Weights of a small model that predicts nearness at each pixel: 64-pixel images.
Rows from block 3 of the encoder of a small model that predicts nearness at each pixel, named by matrix and row number. Rows with one number within an expert belong to one neuron, the router's apart. Each number is 128 + 24 x the weight over its row's rms, rounded and kept within 0 to 255. All counts start at 0. Numbers have three digits each.
After each expert's rows are labels from the 100 images, of 14848, where the router gives the expert most weight on average: "responds to" is what is common among them. Only what is clearly more common there than usual is listed. The data: rendered solids tumbling over patterned floors. In brackets: how many of the 100, against the usual share in percent.
# router: slot weights (encoder.blocks.3.mlp.router.weight, 64x128, trained with AdamW), inputs 0-127
# up: expert up (encoder.blocks.3.mlp.up, 64x64x128), inputs 0-127
# down: expert down (encoder.blocks.3.mlp.down, 64x128x64, transposed), outputs 0-127

# expert 50
router.50:107125133117147121140143172150141141139134130095123113104141138126144091154086101122149096109151143133168114175121142116147122135129106070152129147166140104167147150155145118173158119128192108167116105163126085135127147124160131124090144133101115120139119119097142112144098171154093110134124161105116130103095131116107110111202112131144125142165154165124148102147134151091128076135142
up.0:156122136107136100149123109131121098129104127172137151127110133129135150168114099158122176135119119087129114116109090086159119138110149153134154141127109109141189195134153114205117090113150088115115158127131129120137133130113127165141149161109142165146134145128126127072124165106126153088108116144122192159147125092124140137115100105108121172096117119108132105141089116119104124131130
down.0:121120155133092131141128097149138163124167095123139127139158088109131136095132134100193152138099125157081123155126143132096135136107181118144150137097136123170122139149158142118142116175108177114162131149161132117101147130057090114122140148118146128125129145090187146110112133113116161176169154137120115139121143114105150095139103123152125114130130121076086131135133146142099144111155
up.1:129168158162128173080139126110119141125096164110097104105123125163117106110147156130119154065122142100121112130095083108130175110090146109119122121133171131116167102090143152145127155099128119128160129098135152107136101148157165130094112092145111118095102120139156146184141119108145145101157112174091127122123139129174156151090164113139132123144117163118139137161094124131119145142120
down.1:121126149119174100124110099131084136129097091126098089115116097140146130160124124112159125118086103141164125102148173136133118135098138123141141119143155166133080084112113124148127129133106167062111143122128122098149135157118157153116155112119135127129139075137145142171134097131115146113128112085164162131143118054132107137117119121156144163167115172103090130133124162132096099123160
up.2:116108141116133160104145149122148149102102139131124121132144107139131145132165113086155089126133138152144118094142128143116098125095101102160105120121143177154156113143096146147109126152137103177158116113154067121162113137170098141109102119172122121093088091102161145121126136140128158124127130160141102095149166146188131107097117121109157141128124126146187126095151129164086123113081
down.2:174145113130156119167113102132130120132149154158114124187122121150107140120150140108117105102099060123115130149156131141149151156112122106141124130102141129130118110099118141151113123142145136153092131076141124130143106138102168109129142127125089122113112124175114131175168133141137104116086110149101155106118175094113093166145117109159121110179134123121192067090152143132107158114144
up.3:123144162130128147095181129096142134119108130182146124128170095126135140130112141111106134052127127167159169088102140129153075148143128161109117115115142121105119122097096096141128125173117145106126104083118166146119128101143082138128153107124131174129166150159110098110145126122102143082129116134132123139117090145084091140127150140141143123112125144152149116111137152130199138116115
down.3:079170135107138135103103096139189155158089145091156128106145136109150101098137143118130143122137110130124101122118106143116137107108151141136112132074147085169101127145143095105109119116098097185096160163111164159118164171098106169145114147155105140125152116112113089124127124127108130106141120149141160123119152088133093133084126121138161137129106168139102119114148093096114148155134
up.4:155143131138115112088091115106101163122138134114125130112128128138128113074149139138114125068085127078141146077077124152128130154119109123118127118129128152103174115136173163114152121136123142104132171157136145101085125180138115163153121101125135168083119156108123121108130137129134132140130176128151149051131143099155132137103132098100111117126107166085109157150150112133145133145148
down.4:132129173098137106110149131124107127160128062142134198117143137132105151148119131118135128063126122122150119093134196129126141148109111121109119160160158115126120122128113143124154093141104122161087135094115118120137122087130145118127127101127129084140093149141108149130133126101104153121091135106120131120180119074139095118138131150143123161091132147069079123113123109075149152107139
responds to: light from behind the scene (51 vs 24.9)

# expert 52
router.52:173156096122167126095086081092126097104157129101139128155117128142130085122146145167141156100091123150129103122164119156123128131124105144117122102114102131142099149114112154100143140113126126149162139146173126120151095109141142153164105137121148138102133153087154121104143119113156139172116144113130083110153097161149088111078102129112187120137111103136180119100088159153128149129126
up.5:148141164143112081129133100137129119123145136166140116132118131165115082170107133139162129113111154104133109154103136124129121113137117152137106108150115173128143102104126121127080145125103112124130136117181220131116107099120134145126122135144143100148127183170157110122144110136092153151117176092130140123155129134107124135077090104107161144096126127127103087123176146170117121084129
down.5:107105186142127129124124092120131113103104157141096120177178118126114165144146114183159136138130134149141152114148137149110161141162139104097154154116127095116120120150121125162111131138139162116098096139119129135122141153143097140103093119135124213108107117132132068129148134074123109122117127125107068115136143147101164069141111114131102140124160117110100110126132147170131155120137
up.6:152107121126127069123122128128140136127132111161145123148122068125156142120108105125121136198124129132125117114159058124110162114119118144136161106102139126156151118155170160127104116142102116122121156135146165103147143137112087111130136129141156066129097090127149137175138166151181124130125152078130174135143110125139103164103113079146138140110140153087137103120162133112161125136135
down.6:121116164128147130136130165116167146146109104112151141125085135139123125141138127128143125159136161121119123060110097116146136125103138134128122117141118159162102102178156115132110117126127119099103161138073171147119123109106116124113094097139148106107176135132135127121127109155104140120164116154148093103122178096140141171132158140172115129152173108121066095108167168169143158088141
up.7:100131150101148119109125134154129164123132108070108113041140106123137139158083106139095132146148136115202134139160096108123150151133106109176130130166145107159125126133099143109129151127102110145135171134112156170152103117129117157119103141142111098171116140132107135118157097120144134121114137108111113140119172104067146125104111116131143097124131124085116142187095118140116132139117
down.7:157142179114116112161158130145117122133106160078130157170153138083108149108136146157118125108152138102165113118124169180167120152113134084154151110107166130123140106087151170113127097099135141157182108119128134107131160126151119129094122120139096087118118139143117108127131083096110132126109149107147099145108082106131088148187113141104082124143132154097145140136136121124119121145140
up.8:107127155149128136156105153116120165120113121109126139147100132081112140134148126125079112142113141091096119165110146163110150095146097147162132124146128127114112113145128174060118174115086117133120126135084134143067139132136156112124153154110135141149149168102169116123133172101129160136109119161156110165134181151124123100112113136145103086112112142141140080086142106132109110152101
down.8:112123092100157116131122083151125143144098133122066120152126144102118094113131163094140129145121150140134130157141170117135106136111141074115119152164065120110136117132159155139143153120127113123176124114116130137089127155075120153111178092112150101118090128109086114140110161091190091149145098109113150163118142107132145104167172150110118122137124096121129092123123119108126114147128
up.9:136094103127122128078142163119124106108108182173123118112091103125138167106109156119114142112147130159192148129133131111143150135108170115142117127122132138102126086113136102110155158133148109118141138138122174131118100177123143178159132141108134101177155116111109152099139094102083103111121125137136134147103089090103129158146103124076130135084119175145086147137158140144126131149118
down.9:122093110104115112147120101133148115150103093079105126154163139167122098126100094097131127116104124134118100158138122174088102118139136129113111122125172160140104158141130136153140171121102127125108145111133124107105124103124127132110139120129112203118140189119135104093096154097118201144123137104113139117119145168128104091083140114116134148094178100120085125169146133124119112143126
responds to: count: four (55 vs 23.2); sphere (30 vs 9.6)

# expert 20
router.20:101162144122096147102150100156128097110111123122148133118137159131116108105157102097152126111102122126158139112085129167117094133094089172132091175133136152127161095123137130164098140143110100107117103154118121147122129137127120114084130109131105125073137073151118116115122150125141175101085113137154126084135192143150119133092118131127093132156111181172118152117139129136155164109108
up.8:099118112147118139078130127110147124117164147142116123125123121133112122161158093130138130127065134095095077138130126131152102142123115145105112151128178124133127123110131138149113123160143158116148132107123143140142130133104121148077146196098134159132154138124144132123164126065156124163147150174117126142108102161112068140106176089161117159136106174155146116085141130095151141108108
down.8:125167116154139134160126107087115129156151129103131122098137116116119084119160137124103134142140087104112110117143092120170118155130149109140110143131164156144147104125160143071167137118143159151128093167152119095120112114130141145159175119131166071116125119145112138103167115111187189184128152149137165136134125109138122149132157129140123107110117162089150161101132155116128160129163
up.9:142129099131091160117116114065092101120116130108112125128115103113123116129160105157104132124192142165131148138108140072128116130117129098136120134149133100120121124159120086138129111131096155179118111104132113180073164123181108145125108145121128172139109149146129088145153124135120162122120079181074109131165118102133117114128130146169128167129131134139126077141135121105130142118155
down.9:102113113131147084165110122150106091131151114187107135096142154104094122122135128109137111103149095110107133130159154150130140133114133171114119143121096129105106129097142137111109134149156123119119151132168102126109103124124088161099095151110121104096112114179123099150082139122129094159165105110131148105127142128100082120066131147101121116136154090176124140142142135154118136109049
up.10:073173112142089146166137085101143117113138121143125145096125128114110096116149129114163167127134105094139137115099105094110085141101180156130135124149141140152086137076167159102100160132106146114125116064120138151137156110139114117078116159139111145126132137146145161104153115123146096154132149133127105133122099131129182146163139085134113131138142145146113176123086145118148132161126
down.10:173125168092126121133103095132140142147163118118116111140142116130132125118150143119095119138118151061107142113191119089155152116095130127134115099128143133159135102175152129130159124142128150135137106163151133107166133180147126147120129125122136150174134149165125124080162146088120146129152150112156151133178116082145154131131148069158106127149171114147081153126081148112130125128136
up.11:155121185152135144103151107078134121135150132165145124151150132132160135128163117118152163084114142171131137118168153126122136152107134146089125078123135087149124156104113101135135145126186139117088089154147138140168108102092138147141135124137104125093137149107146118061167112116128171143164060145099131145100117121148142141133135113105148117118126103115136129118120100131164133170148
down.11:101162062103134118171126134123130112069129118100107086115076105116126147142151155148094135077112129171077142112107137192116110100149118128106120145109102119148095143152104106104117114128135126089078135119112141075143146137146154120121128156134126128107090134098129178147115135165153134126096103129140115102118163120109117142138128136108132122123132155140175153111165122130093109105121
up.12:144138134105145141147098145122119082150188123116137144124100140102118122132127100129075164122123150109112139133122100133122079076071124163167133125062158092092139102122144142129128092122091097121140116138134160146144128177156141153143131101130140111106142149151113159128131129171150124109135151146125155163173137139109093090159141113146167116118084166130130133091146136114148117107124
down.12:139115120154132125106168159117131120122143070148099137132116103098117089116122153118147117139104135141097157176183135116136131114151154137160113134135091182132142104122171118114111105122174167114123117105103148116134113166107167113104171149124149102114115121119085099155126131113136155137122162153177106128119133155161146123134115115119171139145130081139084136127093131178077150147155
responds to: count: one (61 vs 25.8)

# expert 7
router.7:127106097112150114137130121135128134142124155128121128139118118142133141098126160144117131137153107084128079138172109150111184092132098119118159099141128151166121109151132141108152124130153179143072110134122113109127143140136165157135170162103129142095105127126103157130148148149131092157144163159173147155140099125104127107132099118077121133110112094133093140076142074101088105089170
up.0:112127085113100108116145120112116141137137102104136141099163100153122159112133167108177129077144121125065120116193134085127141150145142148144121088119155117154123152134117102127124134122098144127102116121131102151092132139121139140129142196088106081137155156082135133085164162128159139172120112123150154130140133106090140135127122128135122157144164146155125153140139113112139100074098
down.0:124115103113174130094188122163113140154120135099145088162114145167128131130108141099111103149106117102136150173120141130149120151116124142128145124134124141121140122088202180128131094158110129137111133109142130073106099136095144111103135110156165119111124124119129145124160120100166122079164151105125115128091148064134115132157167129147121106109140105165085099097123139133141145099109
up.1:092148142170152159136105138101128150149139151113130110152158105090128111140095132138124145136109117083102111126174153096186122168123108123123152129132132120100115105096159147140123120128158156145134135130111075105105149150102092136100119089124103095071148145119171142085118137136140096096142143143113179167160160099145120140139154108137126130100087124129081121105104123143127127154170
down.1:141109184097114152140111132124134136138110156090152142104131078108133114117157133119140147133112135142074134139079115139170149126186118081127146126156157106170102116164140153079145120123131089125184134121109081129113141150114132158155135080116113122128152077108168144114120135113166116126120129147098100154121119138138172097142140117133152151140156116122123158109170103142143105153106
up.2:124125148125161108124084145152142097136120091158147134137152104147131094080085131103145147115160149144128109127131166172128146121106098062137145123099120114118104136163060090119135063127154129164139150132111139110113146118117119120104142115143135125085174130108093093147116140156079131140142173095139130126125159144120125166093116124137135157081135133138142119154120120150155106103151
down.2:123122123093138080143110125143159124112172128101074116140115167134173100154097126109138153095114115120177143137142103151124115092158116105110118140154128129101089123161146130059139145097149130177160131119156133118151130160183133188120133128138131134157147098125097120116106105103135101148146129149096170109134142122163124110079137117119106124122097147103162125133136126178129144156143
up.3:090107173100117173146103142127117122109123111149102126131169118165092139122077126166115121162129101111114108116128082136142116144064144141131136136135162107152097134159123116096079153150173113093133127096100139138170098176157119156131115135103116163147103102120124132167160105117140071150145167125150151121114113141122120116161121132149167137130132130100120124131172161159148121129134
down.3:082086119142137102114122093101145128110115122105094108168178122100125166128099140121130113105100121075141130129086132138139107095112123111095145123117114135166107159122136106152140132127134115114181134147093126182137157106094150156117154102108163142144111153115079118141140125110096126130124154093158095106094143160122125169140094115116153137123122177154093159137146157156119095176121
up.4:172129121122100163122168143142141100132114158151139136135138158095086118182088137141122120108118130105147165149173131129110086157090110129104122141184128148156137169063137097102147098096134154140157148144158105107112110148154094160114159126142165129118135129110136145167143098135145100103137137115125083154127122115129113127121075126088117161117111124114105087106158109132096129139131
down.4:148118144140117165162103160103102148147141132126148079082116130121117129093146137106131124138146122119115127129127126109149111133152093179104166102092111151148135104102144132153079121135142162141144130131094122171124136142162161168105122189115134129097140053111123123167126095112103139150121153133082144110110111177124070125121134126123123118190121116145127175152151122118135118143133
responds to: black object (41 vs 19.3)

# expert 48
router.48:155080141139114128154134125130172119123152157145139129141173114111110165135136184161146122169101131144120103115121109114131115153173099127119147158142137121108133149144103090142150186101144116180115090149129123132129155118130111085118152155073133152135129105151162117107131168132157151148112108097118118157165088160113092152096129102157146101093137119125105091097101143139152092122129
up.2:166144159117131138134104113104126111145145158160116111101154125119115134175163153098102161130112123151114122141162199084128138127121112092113128108131085133173123125078143128130112123157136114096122195088091157096131148090128115084135153126091077090121114145127140138089183097126132141133118100118122102163076132125130127157159115115133150140121143132119104111126138150140118124110112
down.2:130099114142142137145132103117119100148115155077083146111143111117122133129139144170095120136135136115121121136159150205093124106103116113115149112171138060097128141130124105124183123126157161104111126098149171098104112153096141130140142128116102122166128144124143115146160141174138122157082145142090113082126159116141139120155136085101106145126125148102108148134117162096167132140091
up.3:119127119110084112153128161155130092125125107161129113105115126115165095144140119166150118116101141146133135110119147170049155121140119101126132127163120010132120129149134114162133144140153140147130112101123128096108135139156122097196120132102100145124129118125131140118107124127117119148108123171164144089120144151080145139128083147164139111137115135126158145111136107134132106134099
down.3:136139127157145122118135098099124128127105144132125145174108109102152101103114138087165149108120137148138137160116145048121125117114113143138122132078125110159145135125163078117125143118132120107126127144172114152140110143134109096099126173143162132133101176148113119162067116106192148125141103096135093130148106096101114158172107103139137147142125154152104109141097092162137136098156
up.4:131103106108099146100194095141156126169145133117130130124128120101130122093133134143126151124127149167112148089160104136105161118121127109136127128112163093109148137137075116151117138141181140157127075118144135120079152161163127122116123128095160150124112126104117136061126147131159148138123101135140120137153088161121115130111189156113102187151129132157113162123087121105162146120115
down.4:110140133104096114145135151111113140097106147126116142140128132154160155186150158127140156173136122099101132127034112080110130134078138108110078139154144088107145158154106130135117085147150118144110106124096123179126092116139123156147134120164109105147138093109153130140104099162126117132152136153169145142135122123116094100089121099105135165134142150132134120133103144156122135104164
up.5:106152133109145137120156114079143155115100166140160132121133155133111126113160168124099135126104133131094178130108099163146155104139142141147157119088139146159149125101138133132137103129138141150099169077139111124095171101117162146148148114117165155107111127137107144145130123092112141088125114153086123137118075145130120103095112158132087128097117180169117120101089089154093152100153
down.5:086111117093094137090120076142150112096119112106133123093096132146147151115137138112118140149123086149136097143153138104164106129142117097133114139145138103143161106132121057154092079151091108101120160117154123166111124124126151112117128128127136111115139136076123146182098136098102118110121115156168147157081147134127141115104086083119100127168108119127132104129139135134124121067154
up.6:131162163129171140151126134113125117134140117089100088141107141119130130118145102173147108117108119123142088119117100158131153121131152104126138125146119115141115124115092078151138151134189119144107125134098132151157137141156084154134162115126119097182123193130154095137172111137122137106141121104109109132077155137117091169125136095174141138135092155134167120125095123104161161109077
down.6:126096097159081125177132107108138127149139164119144131149130135082149173113149164162136101087125128088100141130120137128093149111081112140115129104131129111148110107132077158133143116146149099093125141131170120132101123139103115143110152109147160115134145122148086077164132120103137118108100179148140139140137093100156110107097138132135171152156122121143066157158123120115138160118080
responds to: count: one (58 vs 25.8)

# expert 0
router.0:097161178138140147097157145129103110101143158138143097099130145110124108110128098084145117104131150106133114135075101153145103151140115124114157159177168107100175091163144144147102121131094121108117102134132136169125147120093154103077150111152137174118157096142140128128107144131110161100120117128142125113105166122117126126134113099135091126177123190167148116150151135105140160118114
up.7:125100094092127113149127155110130157120128136106118134100121122156081113135120146137128129124195118040129142136124107129129133141129112076139116157132161144173152161133128112157132156133138099083142149122130110094123128126126142119178137106101145149141158146119097133115128155109110116137088125111136125090119130111135158173113133124149166150150116137144167131196084118098173153165141
down.7:125109128112171161168126132151093167135095190164120102131121131133146189125103130115123132138132130100133143082143152123158140175099149147111108128147115130146115121128147121108095119087110172126105168137141133122102132097153132134101134107118118091126153134131137151148092133178094123105131133124133116076119083112124116160085166137129154150132127138168086118161139164113118158143186
up.8:140125134131167103130107067151124137144111146135160135122132151149089146131139153082135118139143101101138117117087181112129143137129143076095126140163185148137115110146095126136128122107141087117136136106135152149123110105141117147160133123129155105113119149091163172151103126141153140100135128146161160138114130140139141150094145121112117203167082099104076130107075146134154109116105
down.8:113141115138105148174131130078149131123147130118134061145111129162136127130126136142167099083109133083153135157096128150117164127087136106102135137045135117135113160159093113150102117142151135143095139152134139137081147091147155106123115129130111118116130121101160113120178137134156154135094108153112087101146129121130151122112078128115159129133168155140143087116087107155143143105143
up.9:090127125157161141128090129144102147135125165132128129126111117110075116129147118118098205153143081135108152131120103121087097096119167119100140160161092102108119114124132133171114139130116084127122167091123169130147152130131110150130106145118157086125103154101129142156159155136104115173142132106111131167078116129134135131083144131133157114138114160107114123179159154146140116120089
down.9:151193132144103087153154147119101156117125115143167124133125135129145129170161093140146113152174120168126163125096150120130111118168118126119126128104140134118127152123143103111140126105145141112101111100092124089169134146136154123121125143172159143117117107179111122178104129137135172113072160087142146141155115099124115146106147068140143086131130082120142144151104136097138159114093
up.10:142163135110097073140129162110131132137117168154116122082128149130140112115125096070120152145095105150131138172153112154159146132126142123128137129171141141101121109115137143109140126104135088122131171133129086106179130066183133140118145130128110119171145156109149132184110138127138153122189141114088125135123114106158108176113118115106109098107167137119159126133121114164111149118158
down.10:115120105167106104134153081150153133157157091148123109164164094115118132140127117140159083132141135097154159106070140102129127146132113075112144116131124134146135159136112172124108122105139146159124128116098113127155143138108088154170064165088147177138147093133138143145085134118141094131062145103083141137110134143125125129124121086100097129129160111107138144127095123122129150138127
up.11:132119125089174152113128124125127122116137078121104126111104149137135152142118080126181117111163132107187173168106163163087159154154157147149121145144098149129130128132110142144144130125135138100120119122103095078122091136127099120121125114121144142117113176131151115095139127127155085120073109099137121068119120125125151162144098120181124113130103153099165107136102119149158142146162
down.11:107149106089095173127145091150112157144120163070155145140123136130124143139131109147124172173175096115144105145151177145125098122094120146103089147154143116128135113106154161105132149137164133162094175118089145158078113110104114141121127142083130144139105157072119147118134145146129110151136128148123110117111130121103132183171120161118116114131126158107139110148153120161114137088141
responds to: count: one (68 vs 25.8)

# expert 29
router.29:119095120104131102135089105123104112139119111158110174198116122124132139127108175166162126122127102152104075123156147140078114110141093129157153119126120122144106142100116100124149154086078162136141119109138142119119107098140133150102143154096137162169176153154156124119147132111162140188137149148147114144175097134111113133112117125133136158153112075095106143130103138146123148126114
up.10:132159118117136092125081102119111088070154123156125114151118114150124123134142162133164102131114122108100153133093148165107132100134141148153117134090097189150113135161125129143125117116139082128108125125154111125148149134163157124124116111111156111112201131111114147047105154106099101127102144162188114175128114118143112117096121117115114145117133158127121149150102118153106155128147
down.10:110091121149145136128124091097134111123113118133127132116136121140138169120156093108123124128126115102110137119162158108110160086162119157124127155169133095140136133111146144153103172156181143056181080119124119115185139130095161141116131155150096126158119118177124098088125139106184110127153139183108100143105144113119118097137166125134165144111146141125104134133134129099152140110142
up.11:111095130112110131108107156142087148121109115146137124158127110132101160130133084134089134137125137158123126126113146096128161151139103178166086149135158136130088107149118137152115134122120154139139107110111138131106105096095165101167112118118114173146185141135077119144122140119079106191117111089106154122153106106124140128131161120126107145104152157132093166135125189154155132079131
down.11:184128103119133145141132072118126159123115145104135104095125135156094089142135132130128160117062150144147124122117094091122112140114105154114125120121146143091097121089190108104133153099134105133135118136134108138127107113142171069111141083168175054136121121115115128138133110129128103139086125126072176125140137120129148120143150112147111118096130108091167146138127119123129140108112
up.12:167108140146179128104148153132126091132175141072131129143142087113150139165141065171130105181095130125121132128106148158138066110144104118111134133151111096141160116114151114149135099134142159134111113134117117133160128120153112071115109115086178151085108115155118197123134142145135115100142143129151113134130117145142111113126136117094164110125112146107117077121102137141133128137108
down.12:131135135156097156134126167135179099110134121109131141118118115144130154130150122178099141158145117133133116055098171124136137124180141159132184104149139129139108120129111129113155125134141114159131158136135129126110109135101114132148087111136146163129121122086130173128117147102167152096155136101145170165145090086128139164097118143144100176128097167129076168112148126163138145133113
up.13:076090116130146111137158122122149157141129088126137148091137146150134123096140088115129126161167124142104140148109085148140087157127127145178136104179141141112173167095100155156125167130140113086142127118116128121110152110125098140113130136141121130109128149113161133115161085099121128112155158121109132115104082102120145090112086109139158136130109206173125139109122114133167152146147
down.13:109081080061117073140086105120122148161101151148112142158099147148113129148112107121132128143099156144100111180125128128131144118140164163157145133136137072136154138126091144142106131151141168143147156127143152150082131135158119141077101130096112136114137111099099126148124130080130128112089139105121103179120101151102154112142104111137118091096130125132095122128108116119117140168157
up.14:102138124093092151080171110139108100119105097162145130126160107148106118068121145140152128115157124117127149142138164129162097122128142112122118150145075073140137121174149124145125121158134070130114155129127125102118137078103129162109112148140157140107131108081166133180126136116136158142090138150148104144137130170100132172124121105121165153124152104123142114148106106181140106139122
down.14:105138190155160114124105138106143083133119195136127108139144104106159152115088162127150149145172123130120090129122154156133126102131161155119103137082126144156132119158120161148131124127122135143168126113102071134119159116109096139134135108135132102146161144138103109127111116117094108145222138127126143111135094143091089117140138136169143167127139163138137147118103128115117171110134
responds to: light from behind the camera (51 vs 25.4); count: four (49 vs 23.2)

# expert 54
router.54:109090095128136089106137168154170159169113137126112159107159115076176174153126127111123088157092123184155107143145147159148110128139114119163146124121114081180114169148096135153147131099152147145130106146118117085090121125162131124126129147115132118133144126120124105146112129139125139143140107121154133101171119112130109131167114093114127110147142084102160092107100113130144077147134
up.6:147125134112061114145127111117146117094127075136111131118137142114121105160126122159157130081149118137077141127102138136085069112131122147110145123159142165137115117113131098145138118138115162131105088169122144190167114153093136105127149097161106149139144159092128158107145110114083121109144124078161121109137150087141071126112137113159149131134132125136157144132156145110145148158160
down.6:090142091115150136150121124104169159149108140130114129123097144130159193130102109163125127136107100157130107080094127158132131115139103121131184181146167110089125084157109146095143146132130098168121094109091148157100108076121103139144085120079132114143121129112138104133152125097127116106153166141125150167134106173129123107148141162148108094127123128159116107131136127125119135094143
up.7:155158154142147122045080119167131094118116130088120131125100142130129123149128115136143128129159145126135169147120174112161145104123123140138120124168088090086164123112124186133076137147177171109139145128142134118115116131163147102080112124072127141131129165113147122120158139102113116131130152128122104134146099144117132094110143136086169086115123167107129130145138117153122119164129
down.7:149139081102107169110136146156105130106120156157141137108174102153133127135124183110158124089132112087114171138166113118148130128114131145169140106111109170112167130133141080109115115098111129128104114146120172129172126138128108101131154164144119115111143142103130133147148153110118081101124133136142171130154118133118122155061132110139128175124122134196130159142141153127113102106177
up.8:142155136144132124125115131142123068132151154123145122115105130128100126154115086144058128124121099128131142149159171132107105124143132124107148101148112093112103118093123167105108151119126151118182127100115088117167142109152106139147114103148126099101107163121109079051137131176114135135162171090135129155135104140139085153159185122128116135126118142142119150156145128112142142136086
down.8:124174171108132102142113134149123140139102126134144130107151080119137096135180165109164172108132152124146124130101133107113161101097145162122134123132146149183111118166125118108136185120109127136147148143133159146165135112174085146080122126153111098099120102151117165149154122146095140116099097147125157121142141081134126099147108131111136124093115156154175159111153176124131104117153
up.9:149119141146161117090120126082121142161104100132152138169150134143094142125132168098120125157143113135180122145165079129113164132132101104125111117169130127142121107110183142157131127123119060118107149143144128126139106129132137104177125097178138119162162167154125124102127114108143157112113113080083115183107168135084156089138098117143125124119119144100156121119130119136135110144103
down.9:131111072153153128078102135083112127105160156157109159116097173105098136140125127148149173116178157129102108106102169106118135145141128151124124120121113085162139117124112138166156158132157159092081130147130100135145121128153131120100101173152079136118137130126131088142141099132138142109104162085132138123152144154084132099110116122118121116144128095153107120170135141142105132164172
up.10:124136131128088159163131082139144127137131161181106130108136112153140133091136105139164116120122121102078079112113160144152127146150133127136124075121128118114130147140167156111174104112122136083106146120130103155085133134160119115148163129142110094122142090141135122121176117161163161147100134200154124112177101148128132117137147097099138112121135118103080135106149112126092142101098
down.10:156099159122078128112167160121170121106143132117109136159143114103181148158085126098111138117135091128137122141088130148122112127096137097066130125130100147124153131106139114144122116136109106143139133108111103163148134118158125156150144132152177123106114107111112142164101152105123153154183139126163152140153154085142107059082120131142090085104102100136125107144114120099117141128103
responds to: white object (59 vs 19.1); grey object (42 vs 19.3); its colour: white (25 vs 8.8)